python train.py --encoder_drop_path=0.2 --learning_rate=0.0043 --beta1=0.9 --merge_dims=true --adamw_lr_other_params=0.00093 --batch_size=128
Rows from block 14 of the encoder of a small segmentation model, named by matrix and row number. Rows with one number belong to one channel. Each number is 500 + 50 x the weight over its row's rms, rounded and kept within 0 to 999. All counts start at 0. Numbers have three digits each.
After each channel's rows are labels from the 100 images, of 14976, where the channel reaches its highest value: "top examples" is what is common among them. Only what is clearly more common there than usual is listed. The data: made-up waving flags.
# convs0: expand pointwise conv (encoder.blocks.14.convs.0.weight, 960x160x1x1), inputs 80-159
# convs2: project pointwise conv (encoder.blocks.14.convs.2.weight, 160x960x1x1, transposed), outputs 80-159

convs0.518:516509374473524466443482538455471423548524477503508637434466466506490533504488492448455529603556557524485467490495561551566654568510529384604524465572478442476453443531493521524536412519511537476431514470495530579472472510425494404543422464
convs2.518:517447416509585548541485503512539477503586408510595486568484397526421500526515349441556558529434408483510513528486445482578479520491446587473464558538488523424491615544533514544535460417561509514481446500537471601557624495501628435573517474
top examples: circle; ring

convs0.389:451505482499385545463493521528539559461518510543502437466520474571495589544503516598482559437465552498496500408436455504535478551541510430409524512596533500556574541466426488503440634523445473558608506502419516511491496553480459611516387450
convs2.389:436510476497570522515519524522500478432475379524542548518489438490508485578464528718527472560516549568494459395476533534501457563630480530412461502579488527481586486514511526554495453520494530478579447479584436582547471563465559508540464471
top examples: border; emblem: no emblem

convs0.737:440451514435574554513463480452592408496477530536517514496407419528495503540514541542497516359471513548563465495452509521387448501482486580494559480495556496478542582390467480502512566488622482489658462495517514515520465568545435432560390512
convs2.737:489468450424496520543506524582492473505512435517559415515450539460481512514539517548496504607565471526585514500556515507515410465585487450457526504581488479516527466586423522473545524508521369395528533466437443494501505522612481473416462464
top examples: border

convs0.383:500469522575465537481463657470581472387512519521533481525444499456450446449545469545443452476416519441447467375530517578488470536480551487553475503513506628504467530454495539499476544535541523460483562505387501488418567580552524462550415504
convs2.383:505617582506495510439561545513463563561414484541548507590501485452503456551507498431564535471575453553493416538556434510549494514492511425567549544513590481468537487459463495486558544531519517500490522486520593555510466474604569521446538492
top examples: rhombus; star

convs0.276:495502554437546528544547521498471490483425538509527645488560444505511488622463484422467455610517457502509493464549510465536542549541545520585489493354452506425502475422503508530539567512513508448501467473582458465586457435508488538525509516
convs2.276:572503479537493461501524512467433528536466558522573480570505459500499491535508461545479519414536420537473453478599549434484483563501520562444593549538487458491479522494519467558543542522513615529438517495525425544566512604519424519425435471
top examples: crescent

convs0.495:550431548538489438583426504395429525512480442481439418559576499500553451530454491497600525563499473485576479610572540436452450470521495497468479540552499405498559530565493422535469432558417491425549515479658368510362429561513506519556539458
convs2.495:478485500534536475465534465539528522494517363474514489549529489530577492537532520556554442509548455524401502496455638509519424552525540500514458466552498562416517536567613539468468476442478505457519449602574507537448458504458566543462528554
top examples: emblem: no emblem; diagonal split

convs0.599:542530527556534461443494519492577493490467475499502499546518540446514503462473469415527440560490511447504503457631469537498496521370528486576505529422566695535500428440491541477505519541571398530418606491424586469492517472525491568522493583
convs2.599:438534550555511572399544548544410593535426562517545561589517449407550442512546539486501558478504476544474437531524442561506474510458587439573580518569568480430522455452491484428554507532562542543452532518507552525511518494545540565485523445
top examples: gear

convs0.429:495430488480492512446465508526417554485441484504525498443512430439454450460482427582539560488560606582500509580469566548496456425496488417436525537524462435568552591530504453434472476468557511511562516473483491492495434553484504500489549513
convs2.429:549515595551487477438511554538555515533504486447476484439572548404491431536572472483550484538496439485497571455499380408511467597494522465516451478513536577507504456513432607485573465508521441540471504618557567494487498557445614437391510479
top examples: rhombus

convs0.229:436493517501437497548531512476458603484491508530513470429494511584484464369450533495457511508529530490423570504508456575446496488525536529464554527522541441527581530538437624625591506519420605418484474420540454513531534532533470509594500473
convs2.229:565501484543482525552490470574454475503520515557455500441554507583469478590477482563548432530428452515426630510440521459613481575550476530472520487503483521541573518570464472565481569449553563475563478440501494441513443500380450502440577513
top examples: border; rhombus

convs0.313:485590548507516502417518438510480418491558498497447457426475557624567514582544525557468531477445545501532530375552473470501392492460470560447476515539534489511557526520467495438497523518483438610438474598481521552407391450535548577536418478
convs2.313:527518536370563571488504467537506502538513638533518459530579409521554479543523547532533468449540506564473409525559470454552477488489572514509557585466453424493472505485529561484527598536506594491513568538545519483518406534630478497481526480
top examples: many stripes

convs0.311:411530532505615471568501477503356494529524490605546535499491538481503521468452534408476502564528455506429396588438495484492558457524556501518557580495469583542486556517566480560540443469475538556480419555446472452545538464510521502491531560
convs2.311:455485494451482486488473463475515465503522471465462494516439509552435576485412490464419434547490588498558557452449498586424515468528463517457488410417481525523477534525506433479465469410460465439548396467427474490440554401494413489548469569
top examples: rhombus

convs0.233:457477503497535472525538441496503388391488500550450458447491582534459591501457534489486582458501529547549485414447474513457494471558594471398523494586466508528459558487515481495490412471483499506590532528508484546508464502504544497635443592
convs2.233:473543532563539566433584531616458544536450563559592571574518449483536476485522537503488472427545432568484484568557461510551501501450548494514527581539538475461516439446462564461560508525576522560453550446449559560602448510550536556500505516
top examples: many stripes

convs0.165:524470507484419463480548458560542498548570554476552396488491475524468565457461436579502577523375560485509479477578534389501483528496515517491466483543524578572518515496585578476429499462393520463457478497496499490461474488550563582514511526
convs2.165:426543563594540573439567545556402574543477498559520533545516436452539430536494530577552574472534460497455424530570520593545510508454529475550543592548535476438514476464433515495548461577538525582471534514475520593530468575580495551473556461
top examples: many stripes

convs0.77:549515520551563518468402437442506540467540531568554523464569475538617448582415516561495520545547572528472558451529477520463474522405611556505484536421557624544530463446522514569590518511496447498502403399430508507440528516583419521544577554
convs2.77:508563474523520590454518568580505544570407497536537591503541527504548422513506459498541542475553426485462485505508515513561482558502533459561531535509506517546535413481431444485530517539561572546413574500512565467555480564484504511426526457
top examples: star

convs0.723:545576574493420442556554480490599538556497534557599448468455482526461546533529471473510511516430466547562480410512611454549526434486561556415479493411535484428509514494603481530510571535511389477552400502490513476518561480620476549532577495
convs2.723:547454504526547502560508443540478445502512457441450490504478571525527487513408502598526476526522555589498536475485584439456505500561456520460516392533468466449581503561532544526513472489477552543499434498484486542547422610386575504433553549
top examples: flower

convs0.490:505453441541488479467466502493537479427471485462385508513565501492551509532518514445519401543599405400474564620494487498530448530549432498372429506511513562521472550524468497433519578590460514529498533462541546462367452507458508508382464461
convs2.490:462441450471518451581503566515457460515436469445399415440528568496521470511477396506493599538507447523461481443576563464542439394466463495538479445509501447537577492493506539537555564448526415492521495589492406446513474441468528516401528532
top examples: crescent

convs0.277:494461517584499528562400459537517517487504516586552459530470441489477464492447455589462593559445468527550472567582528554487583507480433506548443567471514537550401532476522435455498465538574510480467487498466496504475546614511487554550429402
convs2.277:503510549590496482470511525550473529549479507531610562567545474504516442493557614492539576462529431558487500490569447521527467519435585438562501584544499469440413413485497478497567558512554517523470571548556531485558412495498502573453538475
top examples: rhombus

convs0.672:418467485609438490462549614522476472500541422514556439535533485488459496490558558490534514441487497465510610543403482509448450451568463525450522417579543508561530580567410400505415473490504460505550570431426490565462483497503517413475459436
convs2.672:533575530573498553506526584523437553557536563532533535521500493468485427504549459504538515434512491497521503545525459460510454545472501453476552522530499420516498408466510562452525573545631553500439539569573477444640463563513592575429510464
top examples: crescent

convs0.658:398583569550532514525597575432441524474515427528449512582479531404516510387464508534537512510441550508505474482461394493471479535510559549538362474504465516515560543530585485510425468456443521543482643548512524450517516494541543572492498518
convs2.658:463459458487477459571527499512542558485528536492456496491512552480484484583468380484460452467458517489465505491485490441471535503524414548516465428465457561513567438535567524470437471505464478455476458541443526427495512482449492508450498531
top examples: gear; plain field

convs0.302:541478536584539481538461523422480518470530528454445524499512580473506518423443548389529435499630429590522585620448444478501388504471499471507468504487486465551478516531454468537502590453470509445576554499518531435457394461426477498453541485
convs2.302:557413528502500462550500545444523474562471388492469419505490557437478472502512544495522489557499494500590546508552424474526404516460533497521478470459521462513548498484546528521520650540510491499474548513490491465598436471430489487410515487
top examples: corner square

convs0.373:486427566559375444399455478515575526519548553551511491474472490483517569494576505517492492503418584555538470408435483528491499492433588419576468470534497595534422495436512557485466442468559458532436489545469568528399602530525478566505484491
convs2.373:502563559610537518398571573508453582506422571511556553570546417503496432590524537557579520513489438517498494509495427496484426511437571506475596566508599439461524490454505591474545482525520491474463567526506544541574493501545548532475574478
top examples: star

convs0.437:482546514574476443612493552370472506531471533496440424480551517415541452481537551442519476531586434456615482504502545543505523460475599480388509452539542456585606563555489427554541534467519464533542442519424577546443471552554497484487501547
convs2.437:512467526548491486477542540394424582567521550507452445492586468485495451539585537435558546406510429559461495483467491479551485467535499463650631515508536489428409521441466516543471577454491551487424488592552603578548529476505447578482479520
top examples: emblem: no emblem

convs0.497:511511461547523516510490502476447531504468601487394411385536542516511464476444452533498450499406572516413448489531555555507513524491565434538414425406531512482468539472541539519565381457491539502494496525461575523498556570544533522608471436
convs2.497:595532514491492476541487461540550495458556436439468506506496512517481550636538556616535519576486481536491571464468507520591412544513418465379467439546470435582584480583457552537514562449488547496521467462538478466470495479475445439528616473
top examples: gear; flower; ring

convs0.488:496491501521407443508435482442562480482610557450506516522569475496567539573462485542386613483546556471457450490535508470526548511476516482511524521496434587569463512560518549525479499547426461547518440530491520521518563506492549512452518581
convs2.488:463506526535530547475621534467469615524454579476559548557492437517500424518560511540526509536482497517454369476553453488491479523464514464638562502518557457441551421461495456464612512575568510553466537585498526534610471533562549584539518495
top examples: star

convs0.465:474492516573499471507465540471510508591464529526505483492527549497543464506506463443529528562552489496527469509492454463429579444481541598532433479454487515441598463487527468534446481512492407457447504577461523497418490422650531434518526538
convs2.465:453392575533524510448537487546472595567490566490533451590515424573509390536547482530551549443545460514494487552518472424493428470521454450503515542505581499449528505477460606485561603533502589543505500550572550554499437570467515552502519528
top examples: emblem: no emblem; upright cross

convs0.741:534521577546570521533504481423416497530539546467533443542498595503524539570554519443500509580495492500472466607454548447517461530480498465545426495449556542492462490450584517543505449442466463601483485551452565472539565418437417445462504481
convs2.741:438549465399499586520526517533482578454472484520507524374512441480501501466600565588502626507443526470480472451467487509557516588493586442472540399597554458427597477458530601522564543469597530509484521588544523549549451581516493519480483489
top examples: corner square

convs0.62:531519426513589477591469602531421488473447503553510395546571565522536547560453513409477515565544416468554444508588520473582491388556515499522434548562453533484427532508500416447507537543546506424523440403498470503580522475562501466507609506
convs2.62:524443459474525467528488474476488461463482492489529498523441532474508597460447478514409440530423554472553500537513500562470538442560475519532478487510409556549435630526413505514385471459494433518482495448360435473473544401476459433502448547
top examples: emblem: no emblem

convs0.57:520474470430528494530493547396466515529474540486485525526488460487529472476507473489536410485495521518517508546572509556492552529462497493518417568494551549564539507427508516589531463528517583520635486400548403411467569582576471539539518481
convs2.57:588420458483517439474432499412485423412503615520437475466511432489476510433503470487394537498362599435510488472552500553507602477518578527547499478529454532478484547514539463574499497488504484562508482512416497483479527526509421435529407475
top examples: rhombus; star

convs0.442:509454508482542479591527457507519509533523550518569479456468575526410527537519434476456617482440477517475524397495511460506511531441522568597517482488529495524562385473524506454468450477503342517494427598441516522543542499540514506490524546
convs2.442:423560556545460573412577533551419552548500577528548529552522463462529427509548583476541517465530480553460472562568492610499484489476545454523546525550560475458462480460484532453544524621531537500454530519476517557518490569520552516525539428
top examples: star

convs0.655:381523432478554506528526500502519456454597532414392459541498593538526536482536537498537491542508428483542510536451504462430479506531428554510497482619535460579509541507504587555460523545430531502538516499502494365514430458502466614500419600
convs2.655:452546524567526560423518539543434550553426527503571558560534429488535463518548512576525535448523426552458435572558485565546501526467581452519557594536575497451553468476427542488524472525557458595448571471451528607518509497545543500476511404
top examples: offset cross

convs0.546:470568511413478518546525406421507521496503484491436478465512510602436581486497520426505552500489527441493531460479508447571462580497580503540504515618547456540559569543499512542511522548463530512480456506567453517459433573568431594479519460
convs2.546:486498525583530573436518550605467523498470533553620558571546514432515478506463556569564499435552489558465421493492506481541506541492555468522521487609525514538537451508481532471549548605570526474494560498416550536558545543433596528385567469
top examples: many stripes

convs0.630:571526476429510435504445510536437450480457404445580443524457423483474437506591464492427560510497555485514520551472516516519549522372361525512449484638488576568513642516475517409540592520518431535519548586458493563482549565493513453443437496
convs2.630:433412475503508489493452511495501433611534451543439516496491527401506503521507473599474510489482545588486363539434566497466412432476442528475454447479463538517531537510496571522448505512460451486499528496467512528508383383401524442491486536
top examples: rhombus

convs0.312:412507471483448449475543530519525483483624564494484505465489527592522572463533470526558508429470461480424505459414527461501580490543564476514500496508490458461432455410527525499498469412425449591524500539534556499497470508448462472532469449
convs2.312:451406486453497439542433572486569409427519574588539470504504555511446533496434535420460567478464599427544620490448500422506554500469472530469463407525458493485545524508529419460512487451420520555626499505499512402536464533428502460477547509
top examples: border

convs0.122:533560415377538484509526500474446480465441418523506542510483481572472531558520523449441516508522454426505469585471600559593525491479542427521552525601516483454442537495452431438456387516492489491480443442509489513539556494526529511554414456
convs2.122:537432506524420504495503485427434488532521520551480456460437512502465593483453506458423501515482531445504515469510476568462530447532530530495472475512458535537453564547418510517467505478500509395525439548445446453417595446491538531528447483
top examples: gear

convs0.671:588463510514504475438521511549507532463519471478455504512492564515477502478425510513438450509608470466508565498544468497567511441470422505416574531541446582521474493543426532298424488459494480497404455517542516531453457536534552516516510380
convs2.671:485525523543532480552529516597543554534408402541503479562449491497494514567488507606456516483464506568531455516558506445509452603522616523486505490514516464425601493533560510520568470449453617542537478484416490469556420436482418434474530553
top examples: upright cross

convs0.758:551567499397581395523470515500442491466509429478599582504492479429497435501477468492462502555486566485480480454436544520536572526491524553540481459564497493527539415505441487535537419487502542513556582472529492546555522511519586472486460444
convs2.758:400463483472472480492520461468530539563582432471484497470418412433462507473493513399534490496447487463536532507468440588472485463489422604523518484501501603493452537477499490458488458422536387493483470587505463558453640456443503496450501512
top examples: ring; gear

convs0.458:452439506490570478474470426503527452542569547497494504495566532446484455552476530570428452422432515590606484463588527472533501462477578430532478560530473519541509521454530461466463496538532437562471478585486480549464487426590507520543458536
convs2.458:445551565552589556434568540522435555495429552487526575500516454520580426540510509575480577492560516531454425543502471542461427510414580490461536595555528411408520418414546555462520545560437522555470502567523552591542513548530473522524537465
top examples: many stripes

convs0.690:579439444541458483479476526385526518448566615556570453430543502442449455497392447470435448468471544406507576448523511455518533463465510538481548523552490581612524518534513575516469529534554532464525433495485526456484525607536533492501504497
convs2.690:476498499445528435517476464525472509472416506477533509509499516519485447453491578518482534485508557442393535502417523497495493611464537506416540444482596497445648464418539466485537578575490580491488527447453567463497440520438448423465408490
top examples: circle; star

convs0.594:502536580523503433437470513407482489484552517428549446507498542425457487415479593486514410553588487512541543493586497534515500480476456499444504519471511490483437460470457438493588439494461509372556482464561421561397507530544511492467566476
convs2.594:533481485493479539529546494566566468571543377478436512491502524538614534545489496517532456497514445490495543503469535375473435561508424489496488450514526501508568513553587536451503522544468446508550505584581531499496541480432509465474530498
top examples: emblem: no emblem

convs0.230:464484442542434543512493500600421480614461467522462612534454568487611490488474537482591451485599492539437610598509445435470494543522492484531503558530466569482504488537497556543397443491450614373551563498526489487553389417471494444488526427
convs2.230:496541456491451487522470460433531455496522511496437504491417495545437574442430464418435467498442572451569516442477501475413588495525453524502492486426413530546382557512536449518471461478463468474510432479501425439459563470535456507538483542
top examples: emblem: no emblem

convs0.39:525542615524512494440429491505539517506539580488582573446451502523478560459412512453522492556524499487458422413514425549558566475419501503564515500553562551503480450430387577472452503480552450433450504550451513540486514490561560505542488562
convs2.39:468483534564468557478570489510444486531507503524508541555545461493573422518525542475584539414519422519431466456517446544485481513483459481531531498524491502476496440528379479414525518586564467458459525496612537510560467552455513506534581422
top examples: offset cross; star

convs0.424:446506475474577540470470497555501536481499505507581465447450486522385578471510565551507534419498437452471406468462519572517474522493654437406554480586509479408482524458502385544581463456545552544585517527487559463513460557494488457435490514
convs2.424:528436504445453495474504492503530584476563436372523468509541411481527436592515372549486502499461443484543600488469459554593462502557435470432429510521530649480493544645401532524491464429459419467539464461566412563502496493536531481536530434
top examples: border; star

convs0.445:498548476504519484474443571406435461470451489475482473526558471520517469528496559415518502579544475581505452491584524507577446435487579405525520471455450481517477459491563433427539429511420513430504401508518567442535544406521566457502590590
convs2.445:438496462420471471494482464584529480489526368461541487400512490516470477481488504506553486574443516509453602532480453486443462506482434535473529422504525516574534515614503573448489467385513394446600512517560472504420499473450472449474508550
top examples: crescent

convs0.739:497531436436566476547494434467423552503468479458484485521522502593508524583495453539457514370408514535501399455488523535548485454481589506424479529494471409443496576484553445562471566479489482578549514491570440504560445539472439510514601553
convs2.739:509519490599468496623491487480499506573486500578461525454525563478506534538564479546598496601485418510372504432498537359467465606499502530536498469511473509535558491559510505545533454520416585465496447643634557493477478523452578517489491464
top examples: flower

convs0.19:410532472543588591592423532584492469499506489496467472532396513518468572415399524532406550545500505537526432572526569542496500398545520538471495558512498456454507449434529469455504444459479435532486430490493515477445459457512596516473545503
convs2.19:543479480492526543520437411510488423460510459495524513561409472467418498483418533585534482562453545476616542565499462573412519397493435520467478495510537494478408586493488462501455499422526482499608506488352474516374584413543449532560485590
top examples: flower; rhombus

convs0.0:483417434542490427394499538527519554514585419494533516470461529455539561523451485501542415453487577443464536390559481523490528438553521445543428479517582562565466517486441552534443480499552436483439506620536570553418544503552547547521391536
convs2.0:425516515582515607437593531571460516534477520528503561552532542442565450538499506553531489446586447503394487581478471523548490510477532444537528548587572483463521439533453473485563509530528534551461538496475531594582489554493548488467539452
top examples: upright cross

convs0.366:442429432520550493414451550457445553541477538502543533450542395394499456464519438480512497467413469553432459455497564584518595566518566604539436486498518575492515455520538495450571453541503478436549495406473535439522665578584507445543443493
convs2.366:449538525532445529455582525496547583555545490418487578495467416493519410457512500483567464507518465455459491584452502529529512469530435495527548498559531517513425462528551566443456447504476506509470492647548520491490608508476523521466550496
top examples: gear

convs0.669:428598487554514448521450435515500516471484478460519465561485488591552423506548591434587523547499506467501565508445477487539481517559642521468409474420521491544576456416555542493528435579380504558505547559499584459461554434607541516569538510
convs2.669:481489489585519509480505473567528489471514429501558549554565472475502372542487487571595527456535452474417463602492550471605515515487509535544470531567489567421517490613466533537506455575578561601543524552512524561510509580436523558506553549
top examples: ring

convs0.132:527495527457470534602458476430436501490515465512539494432491549509464575501503470558559404585478531561502592390554425490425496537530518565488527581475545498465579470500488583530465514568504449559503511451487404412507406454620502550545462518
convs2.132:418550521491515505467550530568363548461409525575551592545538500486502440497531581557478561491477505517480446524502477524582508549454549416510614502606568477490507432484398551469488561522489530514466554552437582544558504537499472518495469451
top examples: many stripes

convs0.352:564552483460487458557513521440522552503511539541507432505409532547457476487548475463480521515457465535486522506466524504516534465531610597460428525510471469482528582536461540515589508447440457569406551493443535447417523460579572555471537522
convs2.352:437456496552549549477486469578428514524477498442503521572581526484519440500459550565550522502529445547438475474503408457551463548522524467585482425520480448516619514580517518491492507458558496590488523495453578544589505477440507486452554459
top examples: flower

convs0.394:449487461442530530585638452459534379464561491393480578539456505477516574460505518504461529582456506471512449400496514540501516558502460551435459490524469521475557456467491435524482551507521494535528531428530480517547546517524447454480549473
convs2.394:506558520524507520561385476526477527452479476513485488492537542526445448500530491546467541577454462548469477480488565372560409655549545484400521484514500400489594544551464534515462573529511492517518519553463541452503452507455562565506521461
top examples: triangle at the hoist; gear

convs0.88:501477420497605442492477371474549353464586545492506466537416495505537476432488487497460523450459459510601438360632479615500537474438493488524488540514493574515518517563486501485495441554573503472537511508476466551450498501581547537523475555
convs2.88:440546555575558599415546538575448481503483590531606515480514409441468408494546537519543563464471472540568512601539395520476486507495573478525532604510608502453490487432464517480562522472537539540509525476496560537480417482579497552408506475
top examples: gear

convs0.542:482422489547536456509481491583576500493433458513457506522393435453401523495463434557464546430453449446594431469521508559498471446561476485468553557428430458530500538498487468502492495499503512523498481497509543482513444521517439555593451482
convs2.542:537474405436466483503613450466466479571502506505506497566595640468522454501511504489474483486532456522557419563556480501611539474477445525570455577516462591490518540521505523478514422565539430516510551477448493461526475495517493393524491536
top examples: star

convs0.439:525536405507452557468497572537445514483453419456484491523460446617550532598544507531524442554523440510488454582513619526583518436632525485482482533613532482499463524528563462508445483483519509487488457485499488440518538401500558522589489431
convs2.439:590525510546448506517515541438500533520492510495430506477481569538526576618464458458441446510530468536431457512479555479468494500491545513544444452502494519510383465520466557504439474482518481401503429558505497475437510460399551540469545473
top examples: rhombus

convs0.590:409554461478455486543525570613469544578495510469492594472400551465442467427459479448534517433531473499524568509434404463482550547574444501469508495457452490440534475519391517473523494439486574489474572360431497479470441404603587449458497476
convs2.590:477498479485433494528518479526546448451535451454539536474464498522469488410484525414531504557464528472408553504480532470441592412541447461571525383485503602455502468517558457502504475482472486462535475484591517448475480493461473516528518542
top examples: crescent

convs0.728:516462456540543509588440482485488524526518428437514493599450539504503420487484512586467522516454538577577478478557552520450511405447530485512455541523502464481540421475598533457536463483552530501446470588491560470472523433580489479557508503
convs2.728:514455438417539453593444453506493515476512546484452475496582573507562544399411505612438505551539531502497509385428483478360515488482491563412464415567519514510561522534560487458441509383506442441502447503423395465525471461452415449436475546
top examples: ring; gear